{"encoder_arch": "mlp_mixer", "model": "audio-text matching model", "dataset": "short pieces for a synthesised band: melody, chords, bass and drums", "train_examples": 26041, "noise_aug": 0.01, "n_mels": 64, "hop_length": 320, "input": "log_mel", "spec_augment": true, "win_length": 400, "encoder_norm": "layernorm", "encoder_norm_position": "pre", "encoder_activation": "squared_relu", "encoder_mlp_ratio": 6, "encoder_parallel_block": false, "encoder_inner_norm": false, "encoder_moe": "top_k", "encoder_num_experts": 8, "encoder_moe_every": 2, "encoder_expert_mlp_ratio": 1, "encoder_experts_per_token": 2, "encoder_shared_expert": false, "encoder_patch_size": [8, 8], "encoder_conv_stem": false, "encoder_layers": 16, "encoder_width": 160, "fusion": "prefix", "tokenizer": "word", "vocab_size": 182, "fusion_encoder_width": 192, "fusion_encoder_layers": 6, "fusion_encoder_norm": "layernorm", "fusion_encoder_norm_position": "pre", "fusion_encoder_activation": "gelu_tanh", "fusion_encoder_mlp_ratio": 3, "fusion_encoder_head_dim": 48, "fusion_encoder_fused_qkv": true, "fusion_encoder_bias": "none", "fusion_encoder_qk_norm": false, "fusion_encoder_parallel_block": false, "fusion_encoder_inner_norm": false, "fusion_encoder_moe": "top_k", "fusion_encoder_drop_path": 0.15, "fusion_encoder_num_experts": 4, "fusion_encoder_moe_every": 2, "fusion_encoder_expert_mlp_ratio": 2, "fusion_encoder_experts_per_token": 2, "fusion_encoder_shared_expert": false, "fusion_encoder_positions": "sincos", "fusion_encoder_connector": "linear", "residual_init": "none", "optimizer": "muon", "muon_scale": "match_rms_adamw", "lr": 0.0043, "momentum": 0.95, "nesterov": true, "orthogonalizer": "newton_schulz_5", "adamw_lr_other_params": 0.0014, "grad_clip": 5.0, "gradient_noise": 0.3, "cautious_weight_decay": true, "ema_decay": 0.99, "steps": 11900, "batch_size": 64, "epochs": 29.2, "lr_schedule": "wsd", "decay_fraction": 0.3, "final_lr_fraction": 0.05, "warmup_steps": 350, "weight_decay": 0.02, "adamw_weight_decay_other_params": 0.05}
Rows from block 7 of the audio encoder of a small audio-text matching model, named by matrix and row number. Rows with one number within an expert belong to one neuron, the router's apart. Each number is 500 + 50 x the weight over its row's rms, rounded and kept within 0 to 999. All counts start at 0. Numbers have three digits each. After the name is the row's rms in percent of the matrix's.
Before each expert's rows are labels from the 100 clips, of 14976, where the router gives the expert most weight on average: "strongest on" is what is common among them; "peak in band" is the frequency band that holds the peak. Only what is clearly more common there than usual is listed. The data: short pieces for a synthesised band: melody, chords, bass and drums. In brackets: how many of the 100.
# router: router (encoder.blocks.7.mlp.router.weight, 8x160, trained with AdamW), inputs 80-159
# up: expert up (encoder.blocks.7.mlp.up, 8x160x160), inputs 80-159
# down: expert down (encoder.blocks.7.mlp.down, 8x160x160, transposed), outputs 80-159

# expert 4
strongest on: quiet level (97); thin (high-pass) (58); white noise (25)
peak in band: 2000 to 4000 Hz (52)
router.4 097:615475493447481536432544541467522443477581421570400418407515523514553539503500512462479456480519487541528575483531538583464498526526530486510551443479488551480507450498556511566493554476459491513457558615494463497503485499475514390605576515
up.15 095:459446465524451504604480481534589607481475552536467488529518486475428547468514438512497439628480557463542444521507556510505492438522494469474541536538533566485403497528479428534546558565467451572442557577527501526568448507512558497516490404
down.15 094:458491555459443503496496520478503449539468544423451474576617523500497516531473472479464496563475515528510481447487555439518436498501539594429474496532468443419457521538521521596569486547491561477482554524505520503550487457525438501516478425
up.16 104:500472433439576552475595502425407551535481429529493509572559548457544508473489522457527564533465440496560522531538487475432554477496556500452453495536435431519439503597544598556563493516482517435549654512543501502419473511504544538436399548
down.16 106:547472551523458475548448528511529495423487560528562476501584549475496550559556444450552507515519482458549449445481457499504538509522520446595485462498439517455552497585551532488356447500459499490516487573463454556423520508450629459513529496
up.17 094:494494459638582356509470589449548475486527465616467553545494434492514437371493467568470496472580532583498519580520385543455519510517534548488505433528518518532456448486429519504491445485530481568554494555505569482511475569492474495526507442
down.17 113:583503546497555472540618420444484523539439434450536440472432514546459493422525536515546488508412476520498414592500592507513506444483482518550427424527454530436534496471453512437408502473438473538460425592419428529479523554535499445531513501
up.18 097:443419442473411512473513468476476471467530606529465578459429465505474470469523473552466459532521444413394491521567495428604512501540548482492492355517522543423425594550462457524574498512517446523559515451570519554538508442519460476546537491
down.18 102:509518449587464401488437509445558433508598497467489524563482439519464521449560527468453603433479468558461478482494391463474456527523502478489504575566478594490426589509436518529523515538501571365497490452618546496561503506522582443544521487
up.19 105:616539534506486487478501649500530500566455547493516459518526578510472447532543581491494507490539489416403489505418529558568520476530497507519481426507469513454525559542533438429455479518468407463508500433497482440518450566462536570478500519
down.19 100:433515505501518412563476444545513500569561434494598473491489492484562448564533445604521488448524436518465450441485457501454543522383564494537452417457435507504504434438437508504409519589465616379423572496469516518518549425458496457509496485
up.20 106:516508497433442449451458465521467521540556518541562512510514480470476483602486536521469466508415531445485438583425442589462535492556399539523455465431521543543468463480456487519431595525484527510559454525575546498496517504426478557491544527
down.20 093:488487602488523399517452536530497564540527534547524567467470486475395487511557575528360445532517497466483450403504584500430536542491477500566510594536509539456536518487520404441367521564477493424485557413526508510452454471450553561545549395
up.21 090:532592424502530380481494505473482539470468498501577574531528483458469458469477441501572488507457390536484529476508604492501468520497522481591517479481536510460491504402494565516440616514437531495477500500637470469416553462491437577475479462
down.21 098:429538569536519448519533524509602464535378481465535474512611422477466505471476526467441472551527562451469429474400526528538586580497474459521578519507519382578535481532668561521526528441544574467493474506482499546482451469449499504571503454
up.22 096:568449528564517527505538504566474506480511470520497441535428408440487438525526586523460461531534621444490492425456505478496475445453524386502519496514470494483531537492480522464434386466473473471378451469438606519463524528558577488513529468
down.22 105:507475398539395468513567570548518487530517485625528525578482532552500501414533508542392503480492519537400538505432520505443552421467517530466491502458498472545540500386562455444515538541508612560484525499551576431457534518454616516484558431
up.23 107:480481444500502548540407477483586384549493565451420468394489504492495536484500403541451538586491474483454444473530523481531458514339385533519468492479564558526463494513385514458402460454530492445544432480491385455513488478532490563500510488
down.23 089:487464515506463475430506513499411528566515475505435473408527531490623551527444414481544365558534445504492559437472440438567454487548441512474570499516449428514514440507475510527496421449530538554502521534492462579528466398461459475429495522
up.24 110:535487438480497501472466544508461503433485547608498528518460485461566500438537524552350420578557530478547475518540497484501446434465500490544462447529503450541445499407583484547460477532475546515569489484350459433516454627501519586425539525
down.24 091:465470559495472387560534519460469470476473450471481530402457464490578573475526490495427524481450451528376413486399489560498425379454470518498587513484571402498595520519457468444540519528549519450540490547472472427501434483403473548650541419

# expert 1
strongest on: clipping (76); text has "clipped" (76)
peak in band: 4000 to 8000 Hz (62)
router.1 102:490441416495502520458547446591544484519591477579453545645534375452497546469484529486510495473513540561519572431458592534571473541432515517497503526476518599459499496507449487507501503520481468540504502641563496491508465511612464552573488508
up.15 091:525434439431518468563487484542458475444498506453541476434505510616430440554640482467507475496523492434533524471549508436547592408471495488475517520635454374477399500412452475545570468547530484541437505548517560508561542528473565578517450452
down.15 107:488508553516466406577519515560523501450591445532506516477508484514392520557539536500478574494485535531494466609481467507452450509520565477559500525472415462510583491532537418511521591406498522594483520515481540501416488516521549596515473579
up.16 100:570438559465543540480564497492461419527467526468435560454488514529449515489552427562515543507476459526518410501582488535382451554555561579481481455508521499478488549458509513452379515563499545443481525473457526535479441497495520570450587588
down.16 102:487483519520513468487395512464416492473562513541476465515439622502443560472479443582509620554457560532459528485499499528445506495478495457542492441479460429444503493491510440420464523511435425500606597543556454521498524526587430507500446576
up.17 100:492507554580500454475408533484412489558413467339531448448547543532510553510479499483495608476510484574512533524472505539520398507519566545429586463528482535531503520515532541599496510462543491551606427597505458496519492482464603479628493492
down.17 092:521511471522514457578501504533523587463511505522428513485483472469549542481428472467574554443487393486464535591415519533452479460521495526410487486472482567557560490536463561399484480499534531526428512460479472478411504425490611539482488521
up.18 104:460493506409473518494563573519491569483537496551504475515522495496559466619438520457491460543478425424457520467455446531558500490503525533458436569497524568571426542525431518551489461460493483496437482491521521408549589536608499440392495518
down.18 106:506425498524425453567550526562578577526450421461400459580514430471455501574545497522530455522536511484599383599519549495574480453602539489524489560488514530414520481558498449495548491543456531519516544480418608514470504447497520493492482516
up.19 095:527529500527505490488518616511452462554527526428524479487620449428464522524560526541448580563565475524447502557486573539550445559506423421422455546525492476509514444440505510564372569452518518529580463559532570527543592582403530503484479400
down.19 105:592523542480509529446433596477510564559562561443473508498583565445480474507492388493503558421504569410536408469539580586621552499564516545437515554515543485628541453467474538590507456424479486544440510399514560493488490525436449543508496538
up.20 100:502536568442452516514570409491464544398464535554551548508482549584500518498423584421443505532486533550530489449482486508469437529580527496427589563513511502512539385491526554458523573451532499392457514521490528504515471562590538553511460549
down.20 102:556510540491430477403605496525499518457564516511484479575601582524508506507632507551506437521530494534504415487449507458481475415536624526449473513537523414534518452532546480524446393521422506517509536611494598548389481522484511480462499520
up.21 109:564513457476496433517466562431514538452513410452446504447549528530489528468426574430509447387536532461511603511519582545456430569457461534432485538493550542438489539542446456492494479448481526613516456480502466411482472437541451514518611496
down.21 103:444528581464513462478543517511470515524514487563487482516476525607475400493565492427525447508417450442461526575568592502518523491522548465528535511493493473518548456499509418555551567491505445389408544550552384514494473472424531505376441501
up.22 098:508511465499480453479481525412489551396502563495451506564475544453517564480436547519478489484500502495514396477429451474636506449614528509475506526420434538498484507389520390441614455495541513444454470531565481531494522559566472409515426517
down.22 103:513522464558470482523475487506584569432520491511459572529443440569468445465549431501496479493539501510463397395556484558430491430539431474482541407461380536480586564487465488499608416498522465505542429569503486408559475466505558490598466555
up.23 105:602484429462497562526524475586521464509457485566497455558567457402465454537455492585517524469463515410456433483575492537485593554511465462564482507487536389589616512567498515550573468487525473506533473452511492482465504490492502444522563500
down.23 096:464567497485516567470412470507527599460593619492406513479512534492439452560540547484496605591496398579570432498512515542502549495476458588471473564599378450494538467495454450512504381451521461522512473480509484517444462415421596445509518403
up.24 090:488471497585575455485504555596626477511504574467437432552564466498444533489548558445492521545444562489495487405485505497537434445510461506552372528562551460552541489498602473536482537534547477518591650432493579507489441505532496423524574536
down.24 096:477509491514601537517488496537572512623377535493512492390510529476525461516489454413503447448603498422546449572558488518501465515492424467520470526536420395488493558492461376526534543541548517586481544512495491445470548546443453454475536566

# expert 0
strongest on: thin (high-pass) (88)
peak in band: 500 to 1000 Hz (45)
router.0 091:537418560486578541452482503519463504554506464535428439543475441497455452515561551432432500475422509473432483460409567419473447572376398470452464484496550530532516461428509510444492603630537520498443548500493467516536439472524426458490452515
up.15 102:492525503496515488540503511478577525501452505498454411446543513459593453495524490459529439444480507424548502480406534485502565469489491461546554427502530546543499425481429464415499457550473483494478490545516417435572450510589503594491458540
down.15 108:496440423517435485589441588564526477659478483431532511488536556401466499465510485632506637522513516453495447511441503507524492474456506506502476470470479494496446533516449554478500464500523514488473521495415409495456487444539402466535638501
up.16 097:540562460542512493471513396394435479527559568584563506466473462461466512458429506510588513469508563586551431526515423577417509461519555468486466424420473606513508528585470546526512481481556523498487461461519433562535482534536458503458497520
down.16 092:507439519541480499503482542471456543537471586462497455572565464530536481524420456516465527450435504414560507591512539535460466458482382462484485476539581619509523557536458545547480549598536486584491477575526540458467472400501512448486544431
up.17 105:563521560508455537560426537553442531555498585560510554478450504556509479449478501494474408439519505560497450528429470440457454534599507462587541442431498521475504503529467543455428584491478469505414495538528490518458505528522404488512524405
down.17 099:508471457515448494470511541479461549505533430458414560495442536496526468510459578561567490399448460583480479467592593483511560560569586466438394524523594467547535590493523572547508524489535401457470582478539461469573520591439552549485509547
up.18 101:525464537478514495502463497466498523457614500496464560512448595512528468470567462626499466531492425488503396596499481579444563536503523519538524531502557603505525487430506501396542530481454578441548495478431521511504426528500485352507527512
down.18 100:523466515481376438439557536529483430516453535457455426558465484455492519491503546470522469529557551452526549471459491473506571399572497492445555527542427490494500540521436569456468483533550437394426475516413488431538456538515526574519418504
up.19 107:519437458490550494540573467504568518570491528443544524507505474547489527605525590516519475422573502502503462439537604470518519521470533475503566500520510561458457382511528507498497421545502510523394561382541584416500492512396578514504558488
down.19 104:567597500473439523582515445482551568566517465601469471540482506515495492513434538437598508499477565467560468447535601503505415522469453471485484537482487640438488486587488433558558486454520530476459545503535455455487456483525535517469467409
up.20 103:475550576510545562444526557461525483628504453456592421498494366480471473543520513468509579447482509405512484455525539577437521476437509550446426554474505498522465531518462434433481476490417543495406525551465414489595478427396460629469493632
down.20 101:524574531508490502567501590495532465541474504498456495541501433420417433541471466430484482557465460648407587575512516487474423446556510472527545476529511502433573517395545526615453558490529482514542500519476463438503546494501504511514468481
up.21 087:488451532517494489522499494463543550470517556494457424558577513465547496487479483586496391364479477418433466534442536507498471468560467430490400398447537521624417586427508495615517545486457545491543532523415455523482555499480439511531476453
down.21 101:521506409396547572517459472559451508458406478611525569494506545520509502531389537490487463465532459458506477528516512593550506492430421515579461514423454458438445509534427463441498448503494386521496576571449548413436386467474533485483524536
up.22 099:555524581490564501558487614489539428497411517487501503499463568620503464585526479488538418448493398514482462488446492472447551606529507565511445442428536546510512483545481433518575606464469552436439423513543510503522511531538538450467541539
down.22 105:590487518498487498456540544494515505475497545482485533423438462447497490542499381501577452510479504533546586452495531548483602494454588464532464570503451493497449354478448501564498466455434479491399568493484515523482507543554540535440510473
up.23 098:541509515472433470541552469439520548521417524452584565360511536625452584514540569472599553475501556492474444509476471474530514451464525433394573512542472591482443468520520481433529592589534561541528490461573492452532525511590480513415527486
down.23 101:518498433594440483483548499445467561498507553525461441429500502493502560502488464408511559488473490614524439532459504525406454530491464451493515536506423468464476446536556475588470482506512464443413506529507457574505588474469547504530534509
up.24 099:541537496407490487389529541534506475519507465540514420568460584484547493491637484531496481511474412394502404557467485514495488402514502486469489440447506460488438516525420395477506513492433446431501509570447486552508460502481472577565503498
down.24 098:506535460500477487461481483516414511557544569452536433513483551503582485522516436471460590495510482569539481398475462457460511443484530526529609526471442444491540573458518515481490373567572521471575481476638447561525501451487452512536609464